Rows from block 2 of the image encoder of a small contrastive image-text model, named by matrix and row number. Rows with one number belong to one neuron. Each number is 128 + 32 x the weight over its row's rms, rounded and kept within 0 to 255. All counts start at 0. Numbers have three digits each.
After each neuron's rows are labels from the 100 images, of 14976, where the neuron reaches its highest value: "colour at peak" is the nearest of a few named colours to the mean colour under the peak; "lies over" is the class under the peak. Only what is clearly more common there than usual is listed. The data: made-up waving flags.
# fc1: MLP up (encoder.blocks.2.mlp.fc1.weight, 320x160), inputs 80-159
# fc2: MLP down (encoder.blocks.2.mlp.fc2.weight, 160x320, transposed), outputs 80-159

fc1.144:193063085123160185104101135136167124176081133158109110154124127087132134164128134132109197122128140148102151104123075121166104118115139150140170135095156054127135077091142117130134089175140170164126124133120106141123119066135132155110124123
fc2.144:151138094190120071093153153098148146160176115059116118089162108201146120199094153144125137138144110138103137084112113097134124157117113157071152071104101086155099136137150067175121214113112167169087115096077133065089128186117153161116146132
colour at peak: orange
lies over: flag

fc1.70:099122129075151163137185151178138157164154108122100146169112173134129127186064119168064143071177064065139109105182102105193104131089174110113156090118147119103200146106116131099135108114097189165123081132133131156085164160135127085077171125
fc2.70:142190128134069068117144124155129075163129203132116115143093102138148162104140170155107064126149157093135117124136160123154096106155077085105159103172061115054078138125063139127182134135175140070139183091099129099208115120138120078145111129
colour at peak: brown
lies over: backdrop

fc1.209:091055152215086133098157061125136046099126077148157154143181166120084179120124139098101137092059156085147195110170137113125156110086125101155137159132123105152152099139137163086166129172154121128120121109105146084177080089115174164139136129
fc2.209:219111073091122060084127117108124150135128150039146134122097148166175095087126134146160115139121134147115139103151158158090109156071103122133139149114146119170154137140126086151105163120118158089175122158146136079121165129149141160109139054
colour at peak: grey
lies over: flag

fc1.33:160118156146118132085129140134106162155135146096165086130147067085114133116163092106120160127110137099050171145179176168084111177106135079135082137175176130173135180114131093146129063172136045140066153134099137183165170096118113085122145119
fc2.33:184113081147127117098133091112130156097037161118085114133081102098157145181113111131117132075128161089073126060142139140108118091119193078110132169110127170110076126156120126167158115120069109057135103152101098078124143087167120098156140148
colour at peak: grey; pink
lies over: flag

fc1.128:114107142136072170157094146073124138154150150112120118160134090127164189132113150173116126157131176128143065151167105097187153101127161146126151135122126108114096096129178173106113092164078094099108111170133136145112091129125189149099179132
fc2.128:108069146164126128141105134103092136134073170126112165153106122115149143148083080158116138113157180090104104110116148077105137115107147188110089134073082067130104167142123117141170167183142156155086099122146124063168172136137113086118124119
colour at peak: orange
lies over: flag

fc1.215:112139112131106153101148098098101151150140203072102129180174114092181174199135124082132104170118154138159106149133091121140142091131196127187107105107088108141138123125111177091143154141139090162062143150104140132132142133136159129085154125
fc2.215:088084148179140159170104096115113133138072155164123138099131171119167139142079152155132138139116184087152123137093159108109127128169138151130068139069051112131132127139172178148134167183164175135117077117104108078106184125099103121147123121
colour at peak: orange
lies over: flag

fc1.294:121089155109129149135104117131198146131184114122140142119106102144134148153167154149073164123089119101133153135069059084173092104133163108126097147191094192072180157148136138117113124091135150124185137104169142133201101140145077149131097144
fc2.294:097054069113076093166093127152185116125081157135112103092149134165099162115093196154175096159147118152112133116085170106151075183139104122152108126154151106115097163104094137113129150127120107126106131081126129098145136098131126056088143186
colour at peak: brown
lies over: backdrop

fc1.111:174152064087174160106111126152104121141097083172168127206100115124130216167085104121161121088163118156114091102169149122158090057129151148128119141148158097119089122153103132111159164128142156186177117164108110099153172105131059135096076166
fc2.111:139113166161117086093153135137143069188086173133135102134109151115186088133200108121133129169127124133124153163066071154130056177143157119170175126099175132106119151109158111158163138081176131105078147102103108084129152084190188158142142185
colour at peak: orange
lies over: flag

fc1.159:138031165178074135088111158129149161189085111114130106092062134153155138114078140125157089128138099100076130128122147087096126058129098131150122071146130089177104127143189148124170070138139183210066118110114127157091082137187146135134144142
fc2.159:121170183120102129143120138132181174161134108197053143138168136113097136149064141157105192136134136111149117098154089143090112169124156173151156143099157153165092102075145108177108090104144117156143168115210170141167139191136139122135190092
colour at peak: orange
lies over: flag

fc1.23:152131171156094192095152092080092136163108161089126157163188143087163169173133115155133137155117158145145110113164110113200144118063203161148153123147127095132139089110171152118112139148109068091099161148099133110125144092146211130111157094
fc2.23:097109130144111169129047132116111124134111190140123179144124134099147143129126166163113121119121158103157064147160151126116106090106153107150081138069082118155113140140137151129172172168186144148155076068174107062090184130159084137105148109
colour at peak: orange
lies over: flag

fc1.62:140168109170099108145166082120106118139139120175089072120106164159142199066181170168158147128088169071104108135133108139185110140147091131113115125147102192073144084108125123126089152117088173126163153090192188122085115201138052136168144136
fc2.62:174180145158092165158114152136139114111121180138132182117169119167100122127148064097207195070144115098110108120200123117160140100138106159135098109137144193106133117080145140147060126157177102152149101125171146120118135104201141090145102152
colour at peak: grey; cyan
lies over: backdrop

fc1.7:092186119191134101120108123093072123072118146147096162076115139149093147093105142168112116109110108129141108109106154153128137119118134103172122107172084083183146125138192194144154121119118154158158125147078121105163177094143107178111119215
fc2.7:086168106121148160144111147120191154133126153068052185080143145129107111175126084130083156057114152130130071136103158166099048199145139144100165112119154135197123148118133123150185150101127158126149129160132081106160089058125084186071139170
colour at peak: orange
lies over: flag